From a checkpoint of a small image denoising autoencoder: 2.0 epochs.
Rows from block 11 of the encoder of a small image denoising autoencoder, named by matrix and row number. Rows with one number within an expert belong to one neuron, the router's apart. Each number is 50 + 12 x the weight over its row's rms, rounded and kept within 0 to 99. All counts start at 0. After the name is the row's rms in percent of the matrix's.
Before each expert's rows are labels from the 100 images, of 14976, where the router gives the expert most weight on average: "responds to" is what is common among them. Only what is clearly more common there than usual is listed. The data: rendered scenes of toy objects such as cars, trees, mugs and chairs. In brackets: how many of the 100.
# router: router (encoder.blocks.11.mlp.router.weight, 8x192), inputs 96-191
# up: expert up (encoder.blocks.11.mlp.up, 8x48x192), inputs 96-191
# down: expert down (encoder.blocks.11.mlp.down, 8x192x48, transposed), outputs 96-191

# expert 7
responds to: count: three (61)
router.7 101:48 52 46 34 41 36 40 44 41 46 17 37 54 66 36 45 44 56 49 36 34 30 51 52 41 51 51 55 53 56 38 43 56 60 41 50 38 49 40 52 43 45 48 37 53 47 29 55 53 40 59 45 38 57 56 33 28 45 35 32 39 40 25 52 42 46 40 38 43 31 35 26 33 31 27 47 47 59 59 67 46 56 34 52 42 60 54 42 35 39 31 45 38 19 47 39
up.8 101:48 50 52 63 68 53 60 55 55 56 68 51 50 38 32 51 23 66 64 92 58 41 53 56 52 38 45 42 60 39 43 48 55 49 34 35 42 64 42 51 66 33 32 54 68 48 68 48 34 42 55 50 46 54 54 49 46 40 47 53 39 52 44 46 38 34 63 43 64 41 54 40 67 49 60 59 49 56 35 25 66 60 58 49 61 50 51 49 44 50 50 20 62 55 70 55
down.8 101:57 57 55 55 54 62 60 43 55 70 43 59 52 36 61 55 43 37 38 39 35 58 48 52 50 61 44 53 36 59 56 70 63 44 69 52 61 60 49 50 32 68 45 56 59 27 45 59 45 56 55 47 55 48 51 57 49 52 30 48 55 51 50 61 56 72 49 27 60 44 62 62 53 51 72 52 64 63 36 43 52 57 26 30 50 68 46 27 52 59 64 41 38 44 71 45
up.9 109:48 45 53 76 55 54 46 49 49 59 30 69 64 43 45 52 59 62 51 54 37 50 61 43 47 73 43 61 44 54 47 45 59 58 56 40 33 61 54 44 53 16 65 40 58 55 59 80 44 31 47 40 41 41 57 57 35 72 47 58 44 38 62 44 63 50 53 49 45 49 53 72 49 39 49 38 60 45 37 46 36 45 34 41 44 38 49 48 50 65 60 57 66 57 61 63
down.9 108:56 40 48 47 63 41 61 49 67 60 62 41 47 32 62 47 42 59 43 48 56 53 32 28 49 39 62 59 77 48 36 55 55 54 35 50 62 51 52 42 40 59 73 43 53 53 81 23 40 54 42 51 39 55 65 33 55 54 51 43 64 56 53 61 35 53 73 49 55 30 62 49 48 65 42 32 57 61 54 68 45 48 66 35 42 57 51 52 61 53 76 51 43 42 47 57
up.10 070:71 58 32 75 24 64 62 42 24 55 18 35 32 52 40 38 34 61 50 69 53 46 75 50 46 56 57 38 34 39 44 59 55 56 49 41 41 55 54 71 58 50 51 39 42 34 42 83 53 47 55 42 38 48 47 54 31 14 55 51 61 37 38 72 52 44 67 39 50 52 62 58 46 55 46 32 48 36 57 42 48 32 55 51 58 29 43 35 54 52 63 51 51 58 41 66
down.10 113:38 56 47 53 46 54 67 44 57 69 40 40 54 31 61 19 32 41 40 19 47 46 51 31 47 26 67 72 52 50 51 52 42 58 54 39 67 40 45 55 49 33 57 65 51 57 55 51 59 59 41 51 59 44 59 67 66 53 78 44 53 45 66 38 43 62 55 31 49 69 64 51 34 67 64 54 39 53 40 62 62 37 45 48 60 46 40 62 54 40 63 40 38 33 28 29
up.11 141:52 35 41 52 80 62 52 49 45 48 72 51 42 39 39 45 25 70 50 83 47 14 42 53 50 33 42 44 41 40 50 44 58 61 28 40 53 50 23 56 52 38 46 55 61 32 55 51 24 53 69 39 45 44 54 55 53 27 36 47 45 45 44 51 30 59 55 40 74 33 40 44 49 47 65 62 41 51 50 32 72 53 77 52 50 44 50 45 50 60 41 34 59 55 63 64
down.11 113:45 63 50 51 61 61 55 48 55 58 46 63 55 67 42 56 46 52 53 16 60 33 56 55 41 69 52 49 36 63 59 67 39 45 74 50 74 64 55 53 46 48 62 51 40 10 45 44 40 26 47 50 53 38 41 30 60 65 33 38 41 58 63 55 59 53 52 44 51 63 56 46 51 57 50 44 53 60 74 50 43 36 46 55 50 67 44 35 66 52 50 38 48 34 51 45
up.12 093:48 52 54 29 19 51 54 48 45 69 70 56 37 33 34 68 41 54 53 49 51 60 53 48 38 61 48 71 50 62 67 46 52 59 52 46 52 46 48 43 52 64 65 69 50 53 46 40 17 61 50 45 52 33 63 53 63 39 53 40 64 56 51 43 64 52 37 40 83 45 46 47 59 19 70 53 66 47 64 36 49 56 30 57 29 50 49 57 49 55 40 89 49 50 31 39
down.12 088:66 50 57 60 39 59 47 35 50 51 73 56 55 36 38 66 32 45 61 40 62 49 42 40 66 56 52 67 66 55 69 61 50 56 64 24 60 51 32 25 37 41 70 44 40 60 59 51 52 50 34 57 50 42 54 34 65 51 58 67 41 34 41 28 49 25 52 42 43 58 44 68 46 57 48 59 39 43 38 38 25 48 49 46 42 65 29 65 51 70 46 54 55 53 33 59
up.13 072:51 52 45 55 72 61 51 48 49 62 53 55 62 38 58 47 65 56 40 50 53 29 58 54 59 56 50 37 39 44 43 57 51 54 31 58 61 49 58 54 64 45 40 47 51 61 62 60 41 45 47 42 35 56 45 41 72 44 57 51 46 49 84 37 51 48 80 38 60 28 56 64 61 61 33 60 55 63 61 72 57 46 72 49 54 53 53 30 29 59 42 40 65 38 84 69
down.13 089:39 49 74 44 48 46 59 26 44 39 31 44 39 29 47 40 53 42 44 41 37 38 55 50 34 55 39 26 43 49 49 69 65 58 39 62 54 45 47 75 60 41 58 45 66 37 56 51 69 39 33 76 61 47 41 48 24 52 49 39 54 64 47 74 59 36 52 39 44 53 27 48 44 33 51 59 29 30 38 62 58 37 52 51 61 57 41 21 62 58 61 81 48 34 64 45
up.14 093:43 44 38 43 37 60 23 51 46 55 44 65 49 50 35 58 64 63 52 33 36 55 51 24 38 74 51 58 34 67 55 46 47 66 60 47 50 59 56 48 56 55 62 55 40 42 60 54 55 34 43 50 29 40 55 62 48 43 43 48 44 38 60 50 43 36 44 55 49 55 61 73 53 31 39 50 71 51 47 66 25 31 13 64 52 41 49 43 64 48 59 84 55 67 61 51
down.14 094:64 31 59 30 55 61 36 30 53 41 53 55 52 52 39 38 62 64 43 52 62 49 25 52 59 50 45 54 69 34 36 40 27 46 08 54 44 53 50 37 39 67 42 50 45 67 47 40 53 20 43 55 63 62 54 52 41 67 55 53 47 38 38 49 56 48 47 42 35 35 60 37 50 38 50 42 48 44 66 53 38 42 66 67 67 22 66 58 48 29 52 47 28 41 46 44
up.15 081:54 55 55 53 57 41 38 33 48 63 24 57 46 45 72 51 35 44 43 62 59 44 54 50 42 51 30 54 60 39 54 70 36 57 42 45 26 49 54 35 45 59 54 51 20 64 49 55 36 57 55 56 48 29 38 48 53 39 38 39 66 71 55 57 37 56 44 54 70 31 44 44 60 34 78 81 49 42 57 40 71 48 76 59 59 40 52 58 52 65 44 42 43 57 51 53
down.15 093:22 48 33 46 40 47 76 40 36 54 52 51 45 63 55 57 34 37 34 49 64 25 31 38 37 49 47 62 67 44 70 59 64 65 54 62 73 27 51 46 36 62 51 49 73 57 35 45 52 47 44 44 47 52 44 52 39 21 53 56 49 71 61 57 50 52 52 68 48 58 61 58 39 36 62 42 46 55 42 23 46 35 50 51 62 55 27 80 37 35 34 50 35 47 36 59

# expert 0
responds to: ladder (36)
router.0 091:51 57 50 40 43 35 88 76 45 49 41 39 41 66 43 62 49 55 48 42 37 24 54 50 42 46 52 56 56 42 29 45 62 48 52 44 35 42 43 58 81 39 51 41 46 59 32 38 34 42 63 48 37 62 61 37 51 42 34 31 48 40 19 57 44 52 47 54 67 27 47 27 37 54 77 51 53 59 52 42 49 60 35 56 42 53 63 47 34 38 28 44 61 22 43 39
up.8 113:60 51 48 50 48 36 41 48 67 45 52 37 47 52 76 41 51 41 33 59 38 45 50 55 54 62 60 45 46 45 53 48 86 56 71 59 41 59 60 46 41 52 45 45 52 62 64 36 71 72 65 58 37 54 41 48 57 50 55 53 86 52 68 44 38 60 50 44 49 62 54 35 60 64 61 54 58 77 42 37 59 69 63 38 37 60 43 47 40 35 32 63 46 43 56 45
down.8 118:33 63 53 45 47 56 44 57 27 42 59 64 50 55 61 72 27 55 38 51 44 43 60 53 63 72 18 50 48 46 42 46 51 37 48 40 48 38 46 50 45 37 51 54 28 21 61 42 62 42 54 41 45 64 36 57 46 82 27 64 55 47 52 28 53 55 65 51 47 46 46 49 36 46 71 48 46 48 62 62 69 40 59 68 60 39 25 44 27 48 49 61 57 61 40 60
up.9 111:58 59 38 44 61 49 59 64 59 49 65 52 41 57 49 56 72 54 29 73 40 60 53 44 48 63 55 46 51 38 45 40 75 64 71 68 48 66 51 33 58 77 50 58 59 48 63 45 55 74 67 65 53 63 41 58 64 55 50 60 72 41 62 33 42 57 46 53 76 62 67 19 44 40 74 35 70 65 52 46 51 51 39 57 44 66 50 53 57 41 25 65 57 38 67 59
down.9 099:50 50 52 37 33 25 41 52 21 50 50 29 50 71 44 67 31 51 54 54 34 67 39 40 58 66 47 53 50 35 32 53 45 50 43 51 52 59 53 59 40 38 51 66 54 27 52 48 50 51 63 60 47 55 31 31 55 43 23 59 35 76 44 55 47 52 56 51 45 56 22 41 56 30 65 58 67 38 57 35 34 37 67 47 28 51 24 45 63 45 41 58 56 59 37 44
up.10 110:46 43 51 43 54 40 40 51 56 59 58 40 71 32 33 42 43 46 61 39 41 50 52 42 53 43 53 51 33 46 58 56 34 77 51 43 44 50 54 64 40 57 39 46 41 53 54 68 64 48 39 41 57 51 63 64 46 42 56 56 39 48 51 62 43 52 41 54 56 30 48 73 37 61 37 59 42 21 68 52 54 51 41 54 61 44 07 41 66 58 52 64 60 39 51 83
down.10 094:67 47 41 57 39 53 35 56 58 45 55 56 58 47 55 62 27 54 44 43 47 29 52 45 48 64 52 51 64 29 48 56 60 34 55 33 57 48 48 41 42 47 49 35 43 32 42 25 73 63 48 42 51 43 43 74 66 31 26 57 55 55 50 39 45 52 58 56 47 68 45 59 41 46 62 46 59 59 51 71 56 43 59 50 35 48 48 49 64 62 62 67 54 69 72 59
up.11 085:45 59 38 35 40 69 66 49 69 41 47 72 20 49 50 58 39 68 46 36 45 52 36 71 42 33 42 29 55 40 42 44 61 42 58 50 45 40 36 20 39 65 59 66 80 63 49 59 43 45 44 46 53 37 38 50 39 46 55 61 62 51 52 44 75 40 32 54 25 52 47 17 56 62 57 32 41 58 52 45 59 69 48 41 47 62 44 53 65 19 36 62 86 40 43 22
down.11 104:48 70 62 61 64 45 80 49 56 43 48 36 45 26 54 64 56 32 66 46 44 43 69 29 49 77 33 47 58 40 37 53 46 53 50 41 26 58 65 66 59 47 44 61 45 46 52 66 53 47 49 59 74 56 31 42 56 56 45 30 60 52 62 38 43 55 60 39 45 46 59 49 51 54 49 54 65 49 50 57 51 48 62 33 28 55 61 42 70 49 49 47 54 64 56 59
up.12 095:55 53 45 85 51 44 63 71 58 62 42 54 52 58 56 70 33 52 57 68 39 67 53 60 60 48 83 43 46 62 45 42 51 67 44 49 62 47 54 36 37 62 46 43 45 34 51 41 48 67 38 64 55 36 42 62 42 73 48 53 53 60 46 44 50 62 40 67 56 83 68 47 40 63 43 30 60 47 50 66 28 46 48 40 54 30 49 41 40 51 51 48 50 27 60 44
down.12 101:51 57 39 54 81 26 56 56 23 22 51 36 54 58 61 82 35 58 52 27 47 66 39 55 38 60 62 30 62 55 62 32 63 40 66 44 36 35 35 64 28 50 49 51 62 48 48 61 35 55 43 66 39 31 57 47 47 35 55 35 53 57 63 37 63 56 49 41 65 33 31 47 52 53 44 49 61 47 71 54 49 30 53 65 54 51 47 39 46 40 60 66 45 30 43 66
up.13 086:56 38 52 45 46 56 10 64 47 49 39 52 42 51 37 38 56 53 43 46 51 47 44 39 32 65 51 60 69 58 30 43 42 51 71 72 49 48 27 40 56 55 53 58 55 64 30 64 55 47 77 32 59 15 57 55 49 57 48 60 70 38 35 43 41 61 53 26 40 60 49 44 48 45 56 49 62 52 63 42 40 57 12 44 60 52 36 52 43 47 66 56 41 36 34 48
down.13 110:52 64 46 46 52 54 31 53 59 69 69 62 43 53 42 60 36 65 37 56 52 48 56 38 59 56 37 54 47 31 63 72 54 54 55 29 65 27 44 30 48 41 57 51 48 23 48 41 65 71 47 55 66 46 56 74 54 49 38 82 54 55 54 58 46 46 46 56 53 73 51 37 49 44 68 67 41 40 48 64 56 43 39 68 75 61 62 39 70 39 59 50 35 44 59 34
up.14 095:64 25 50 43 50 49 30 39 57 54 53 41 52 60 47 41 42 48 52 44 40 57 42 62 48 43 37 74 41 38 62 46 52 57 36 53 58 41 51 38 57 50 41 56 48 42 28 67 43 59 49 46 40 54 54 71 49 64 57 53 39 55 51 51 30 41 43 52 38 67 57 66 54 47 48 55 52 45 77 34 55 50 55 53 64 45 00 51 41 50 42 60 59 47 31 64
down.14 093:49 67 43 63 43 68 52 45 45 39 49 54 50 54 60 45 48 58 48 51 54 37 53 49 41 53 41 74 53 40 68 59 49 61 57 38 45 60 33 47 43 31 36 33 39 43 30 59 61 47 36 47 53 63 30 36 16 48 21 64 40 57 44 54 48 46 66 51 54 41 30 62 31 55 53 39 51 55 47 44 52 54 43 48 39 48 55 51 49 50 48 54 82 59 20 49
up.15 102:44 41 51 38 38 50 38 58 56 67 48 54 51 61 42 48 46 53 67 53 37 49 53 49 38 53 43 44 54 52 47 38 47 78 45 36 46 45 41 66 45 62 43 53 44 57 52 69 52 57 49 44 51 48 50 90 46 52 43 44 51 55 52 70 44 46 38 47 53 36 48 73 29 50 50 57 43 26 94 47 60 48 40 57 65 48 07 29 51 60 51 53 64 41 47 87
down.15 092:23 58 63 34 52 55 44 62 41 52 64 44 39 48 51 58 31 48 46 52 47 27 54 46 53 47 35 68 53 53 65 34 57 29 22 55 58 69 70 58 36 48 39 31 60 25 53 51 38 34 48 41 52 65 48 56 56 50 38 59 38 47 67 54 44 25 53 60 56 38 35 68 48 43 68 64 70 55 22 72 44 42 43 54 54 52 22 67 34 48 44 53 40 37 39 57

# expert 2
responds to: count: three (60); ladder (28)
router.2 097:52 58 52 53 39 33 34 47 47 48 46 39 26 67 57 18 51 53 49 41 41 35 53 51 54 38 54 57 54 49 43 47 63 33 25 60 58 48 44 61 49 49 53 44 54 66 36 40 64 46 65 55 49 66 58 40 73 44 38 32 52 76 78 60 54 46 49 62 78 27 62 18 40 32 39 52 50 61 37 66 54 58 55 58 43 56 67 48 35 39 25 44 28 27 48 44
up.8 120:48 63 65 51 43 49 54 41 74 42 44 51 36 44 62 50 70 45 39 40 56 41 46 48 56 53 62 46 51 58 61 54 77 40 41 57 70 53 55 50 61 66 47 40 54 66 60 18 55 69 68 57 34 61 36 62 62 44 51 35 50 66 58 57 56 65 51 36 39 56 63 53 36 60 48 46 53 47 53 68 53 50 44 76 34 52 51 52 24 51 57 35 61 35 50 45
down.8 114:65 45 54 78 38 56 29 36 68 30 42 61 40 40 52 30 33 27 54 51 55 43 43 40 73 42 41 64 63 54 67 52 54 40 27 60 30 48 50 36 79 47 54 50 60 83 47 48 35 50 49 48 33 28 50 58 42 43 64 49 61 42 41 52 72 59 51 39 72 47 50 54 38 64 54 62 52 50 50 64 50 71 68 54 51 59 67 53 34 42 51 42 48 48 44 45
up.9 094:59 47 47 78 34 29 28 42 49 42 52 44 52 53 43 52 54 42 50 25 62 59 42 80 69 36 56 58 36 44 86 61 57 35 50 62 65 60 27 66 58 48 30 45 31 45 44 54 69 33 65 34 37 57 49 66 52 55 35 31 46 61 68 60 56 34 46 39 26 31 45 64 34 54 60 60 50 50 50 67 68 74 56 40 54 43 51 57 48 57 23 58 65 51 54 49
down.9 098:37 36 57 81 37 58 45 50 53 45 32 70 46 52 58 74 25 43 45 77 72 40 45 58 71 60 40 35 47 37 48 58 56 41 43 50 33 49 45 46 66 48 55 36 43 33 51 46 55 69 57 56 82 60 49 46 42 62 48 39 54 45 35 46 51 59 77 37 41 51 47 45 57 47 55 38 43 48 31 56 54 46 35 65 55 64 67 60 41 35 49 56 35 66 44 39
up.10 100:47 55 88 50 48 39 59 45 42 50 44 47 59 61 41 40 50 48 63 57 45 56 66 44 32 40 48 54 36 29 42 40 51 57 49 40 41 60 40 50 69 47 43 54 59 47 57 49 26 45 37 54 59 78 45 43 56 54 36 50 43 36 45 16 58 42 51 60 50 54 46 37 65 65 57 40 57 57 45 52 45 35 43 44 66 58 50 51 88 48 71 61 17 62 38 52
down.10 104:52 42 34 41 60 45 54 69 42 41 48 28 66 32 73 44 66 63 48 44 66 59 50 52 39 41 58 45 53 56 44 50 49 45 49 56 67 44 41 46 56 48 44 49 54 44 41 26 47 45 60 41 48 49 52 19 66 48 44 63 54 65 41 41 38 50 71 36 47 55 43 52 63 42 52 25 52 49 51 57 29 57 30 39 48 46 53 53 73 61 51 29 68 55 67 48
up.11 099:26 50 66 43 33 52 40 27 33 59 43 43 38 44 60 40 57 40 35 73 39 48 55 16 53 50 51 49 45 65 36 43 48 60 38 76 47 58 58 56 51 34 64 21 40 31 61 37 67 40 33 65 59 35 22 36 52 30 49 42 54 60 39 50 48 66 44 38 61 71 62 24 69 46 58 45 53 60 59 39 60 55 54 51 62 38 47 65 45 43 52 50 32 57 48 52
down.11 107:57 32 59 57 44 40 74 47 54 59 53 41 54 73 53 29 46 47 58 16 33 46 41 59 42 26 56 56 54 69 53 69 48 52 55 60 70 56 54 50 63 44 62 61 19 68 48 60 51 66 44 34 51 49 41 42 57 53 66 46 59 55 81 47 52 45 59 57 30 55 44 59 51 58 23 65 42 36 45 40 45 56 78 61 67 58 65 48 57 44 54 57 38 47 59 37
up.12 092:43 40 66 42 50 55 47 41 48 52 57 36 44 59 62 59 38 50 51 52 42 54 49 17 25 46 45 60 69 49 37 52 53 41 56 45 38 54 60 40 41 35 58 60 54 26 59 50 34 45 27 62 41 57 33 38 33 38 52 48 54 51 43 51 71 40 58 54 62 58 61 47 72 43 64 42 43 64 58 61 42 51 52 56 62 42 50 46 65 65 47 56 09 60 35 67
down.12 098:64 46 60 44 55 60 58 45 59 51 51 56 50 61 44 52 49 50 57 38 33 42 36 52 44 48 57 63 66 49 43 57 44 29 56 23 67 50 51 77 44 83 45 44 64 40 57 49 39 49 47 55 39 56 63 66 61 65 39 52 54 38 55 37 70 67 58 53 33 60 40 49 72 39 67 57 54 49 34 52 40 50 36 55 58 47 51 47 54 51 43 46 56 33 52 42
up.13 078:61 44 53 66 58 53 41 35 60 51 69 37 50 43 44 65 44 59 47 58 69 64 38 41 29 45 51 61 65 38 61 49 50 35 48 40 38 45 18 51 38 42 54 76 43 60 64 42 52 52 72 33 47 70 54 35 55 47 54 61 32 55 54 58 66 68 49 54 58 62 60 67 33 47 45 52 37 52 37 57 66 48 53 44 44 29 49 46 71 75 33 30 45 44 31 48
down.13 092:52 67 70 56 31 17 77 56 37 56 56 61 37 59 51 74 37 46 49 64 71 53 67 56 39 56 50 30 63 45 43 81 52 52 51 53 65 40 66 36 49 34 58 41 35 46 61 61 45 81 43 34 67 34 34 54 37 59 43 45 42 44 28 56 59 43 54 46 46 28 38 55 50 44 55 66 65 28 59 35 50 50 57 52 38 56 62 46 58 64 71 42 34 59 47 64
up.14 120:61 40 29 54 56 45 59 73 44 36 59 48 45 63 64 55 27 57 47 23 55 49 57 55 25 41 50 53 55 37 48 41 49 48 39 56 51 57 52 66 37 41 44 80 42 31 44 44 30 61 45 39 45 71 65 43 54 66 55 51 54 56 46 47 57 26 61 69 47 62 32 62 59 52 79 43 49 60 47 51 46 35 40 54 57 45 49 25 70 49 64 53 31 72 35 39
down.14 100:50 44 53 50 64 46 42 50 56 39 34 42 47 37 48 56 51 61 55 46 63 59 46 35 40 37 74 36 36 58 57 66 43 53 68 45 65 60 55 58 62 65 54 35 60 13 48 45 57 79 37 58 59 52 33 40 33 45 62 71 44 41 47 51 51 21 54 57 47 68 40 45 39 40 68 50 50 46 50 43 72 35 42 65 66 63 43 43 46 38 55 50 65 64 61 62
up.15 141:32 54 46 48 31 46 67 61 89 57 49 50 52 42 61 59 53 57 53 45 50 58 58 65 54 64 48 57 54 67 56 44 53 59 61 56 44 54 60 32 38 54 67 58 57 51 60 69 52 64 54 54 42 50 53 89 58 53 55 54 60 58 53 48 44 61 54 57 47 61 42 49 30 54 63 45 55 34 85 41 73 59 53 76 51 55 10 53 38 62 54 48 63 24 62 77
down.15 090:38 79 58 63 36 36 53 48 63 42 59 46 58 39 55 36 42 85 67 36 46 59 36 42 31 30 69 43 57 45 67 51 47 35 75 63 56 44 60 60 62 44 58 33 53 47 51 58 57 45 50 38 53 73 61 42 47 44 62 66 75 40 73 30 50 34 72 54 46 56 47 61 73 36 41 63 34 48 53 47 54 47 54 13 51 38 48 68 59 64 42 57 46 67 48 41

# expert 1
responds to: count: three (61)
router.1 126:54 56 52 50 54 49 41 67 49 50 62 45 54 65 36 37 50 55 53 31 44 47 51 50 66 55 45 54 54 60 93 51 61 40 50 87 40 49 45 61 31 40 50 44 51 56 38 41 39 46 65 37 35 62 66 43 62 73 41 53 51 51 44 58 61 47 51 74 44 44 48 95 39 20 60 52 39 57 63 51 42 56 37 53 46 52 59 46 39 73 32 48 32 34 59 43
up.8 098:60 45 52 53 47 57 42 57 64 53 38 44 49 56 41 54 42 38 50 58 38 56 53 55 48 65 52 45 48 54 37 48 58 70 44 46 49 57 43 38 41 72 48 67 57 53 48 66 53 69 56 50 52 54 50 78 61 37 47 50 63 52 57 69 56 61 56 65 63 40 53 18 51 62 63 57 72 24 79 34 56 41 59 27 57 63 21 67 66 35 42 64 58 37 53 80
down.8 088:58 37 42 36 35 53 41 58 57 48 58 56 59 62 52 57 45 58 58 70 49 53 59 47 72 76 56 55 42 37 50 35 53 48 58 41 43 59 64 53 54 31 60 47 41 44 73 44 45 53 52 50 27 51 56 42 47 65 34 28 79 50 39 46 51 56 48 50 50 44 44 51 68 56 70 51 56 55 48 48 55 33 27 47 56 42 44 61 45 48 43 25 55 51 39 48
up.9 097:61 51 64 46 58 61 59 67 53 58 43 59 49 40 61 58 44 59 55 65 44 55 48 32 53 67 48 29 54 45 43 49 55 68 46 61 57 59 47 55 59 63 51 55 60 59 52 73 55 79 43 53 59 67 47 68 60 46 65 54 47 51 66 71 54 61 48 57 70 50 58 49 36 54 62 39 65 30 74 46 49 39 66 43 53 51 24 40 70 32 22 54 58 50 52 73
down.9 096:57 60 43 45 57 50 31 57 30 49 52 68 40 45 35 67 61 42 64 58 53 67 83 51 60 69 47 34 65 31 50 43 48 44 33 47 55 33 52 37 43 82 48 23 53 40 45 51 44 68 50 57 29 42 48 37 62 57 45 42 57 54 48 57 46 67 50 31 63 58 39 44 56 43 74 60 46 57 75 28 58 37 45 55 50 35 37 47 53 40 52 39 62 52 41 55
up.10 104:38 36 52 50 43 48 26 54 39 59 50 59 45 48 32 50 39 39 60 51 39 39 43 50 61 46 41 57 43 45 32 51 47 61 48 72 58 51 64 47 52 44 70 39 37 71 62 62 30 43 37 46 33 49 67 45 47 30 45 55 46 51 48 39 54 57 53 41 46 31 39 11 55 62 46 65 46 45 49 54 64 58 44 36 62 49 50 67 54 62 85 50 41 37 26 58
down.10 111:52 44 49 50 59 47 46 43 36 59 55 35 43 56 49 64 53 41 55 69 31 67 47 46 67 49 34 43 54 55 56 34 51 60 44 53 59 58 56 71 46 35 50 58 39 28 34 57 54 61 39 40 38 33 47 33 39 38 52 57 39 54 19 34 65 50 48 58 50 51 46 43 39 47 53 50 42 36 56 44 56 42 49 49 34 50 28 31 47 62 51 34 73 77 40 31
up.11 067:54 50 54 45 55 68 47 44 39 53 63 36 38 29 36 36 45 42 55 24 51 53 28 63 76 37 65 45 39 52 29 52 51 41 70 59 51 44 57 39 29 55 49 72 68 42 43 41 47 46 53 39 76 42 35 42 42 42 38 56 57 44 39 54 65 54 62 72 42 42 55 44 48 59 67 49 48 72 48 25 55 57 62 47 69 41 49 81 61 46 62 50 18 54 51 51
down.11 077:43 52 47 34 70 56 54 44 43 46 38 45 63 46 30 43 33 63 52 29 39 52 46 51 59 38 43 63 51 44 30 65 49 35 57 43 34 49 57 59 67 32 46 48 56 59 51 50 70 52 31 59 48 46 42 52 49 44 27 42 52 40 81 61 48 52 48 60 43 50 60 54 25 27 51 46 26 48 33 46 79 49 23 44 67 47 40 54 66 53 49 33 61 47 22 44
up.12 140:47 55 43 35 66 56 65 50 50 55 51 50 75 36 50 45 43 59 63 16 42 49 43 53 43 62 49 61 54 64 65 45 44 51 52 35 53 47 38 45 66 40 36 54 65 49 48 64 55 48 65 53 42 23 47 53 47 11 39 36 56 50 41 46 32 46 55 56 30 40 27 56 64 60 54 57 51 47 61 43 70 46 44 43 55 55 47 54 35 46 52 49 96 39 68 67
down.12 103:28 39 48 61 29 49 37 52 25 58 48 48 70 53 52 51 49 41 61 45 39 52 55 66 56 74 46 69 52 37 72 38 40 40 41 44 46 50 55 88 55 43 48 45 40 57 55 34 31 42 63 47 41 35 41 33 49 48 51 31 64 61 38 37 45 76 59 50 54 44 49 49 55 53 56 54 66 54 79 50 56 63 48 46 46 46 25 59 29 42 51 38 48 64 42 44
up.13 083:63 45 49 30 58 90 60 41 51 61 53 72 41 39 66 42 56 31 54 41 52 60 45 33 66 50 59 48 61 45 19 52 43 53 63 34 49 42 56 63 44 58 57 68 67 58 59 55 75 69 64 43 55 65 47 52 66 29 59 62 58 57 52 55 48 54 63 81 72 66 52 31 37 52 48 50 59 25 48 22 77 41 49 47 58 53 57 55 60 26 47 50 42 65 58 32
down.13 090:40 51 46 50 59 53 52 32 75 43 48 36 43 48 45 48 34 51 35 28 62 60 42 47 31 27 61 72 64 51 50 50 40 49 66 57 51 33 44 38 60 50 54 66 41 65 64 48 56 59 50 42 48 47 55 77 56 44 51 61 60 40 48 73 36 41 60 64 61 55 50 42 35 46 33 46 49 30 59 48 36 72 29 40 59 53 61 40 57 42 50 64 47 25 22 39
up.14 072:45 60 35 34 56 85 47 45 54 50 55 72 43 40 39 39 43 37 48 27 47 41 40 71 73 45 53 52 57 44 47 50 48 60 67 69 59 51 49 53 36 44 68 68 55 47 40 53 31 39 46 35 46 43 38 53 70 39 39 71 40 54 45 63 31 52 58 58 47 46 27 37 43 61 65 38 48 42 35 62 58 49 50 59 62 43 54 70 58 16 57 54 44 80 40 56
down.14 077:57 56 55 66 57 48 36 55 45 51 35 54 58 56 49 27 33 39 34 45 53 91 43 41 49 45 67 39 42 52 40 70 55 40 49 48 32 39 41 25 44 53 57 50 62 54 36 64 42 54 62 33 66 44 56 57 58 43 55 65 52 41 52 56 51 33 42 80 52 40 52 38 48 43 58 35 45 29 29 26 48 68 34 30 73 42 49 56 76 31 41 51 48 45 56 48
up.15 089:57 41 46 44 49 46 44 60 79 61 44 52 47 64 56 65 42 46 59 52 29 58 38 49 56 55 66 47 54 43 44 42 47 73 67 40 55 57 53 47 62 64 62 53 43 55 50 61 47 68 57 52 48 58 55 91 46 57 47 61 42 61 41 50 39 62 42 43 56 47 44 58 36 45 42 47 52 36 95 63 53 48 59 49 51 49 00 50 48 47 52 53 65 46 42 80
down.15 075:50 54 46 65 56 38 35 29 55 66 62 50 44 42 53 65 39 58 45 57 51 48 50 59 59 77 58 57 50 56 59 46 62 59 37 69 63 42 47 73 30 41 46 56 55 44 44 51 72 56 54 61 53 46 39 57 40 56 50 53 61 72 50 39 45 69 70 40 43 54 58 73 50 60 66 65 43 59 57 43 64 50 53 73 42 57 55 54 51 46 59 35 52 35 67 57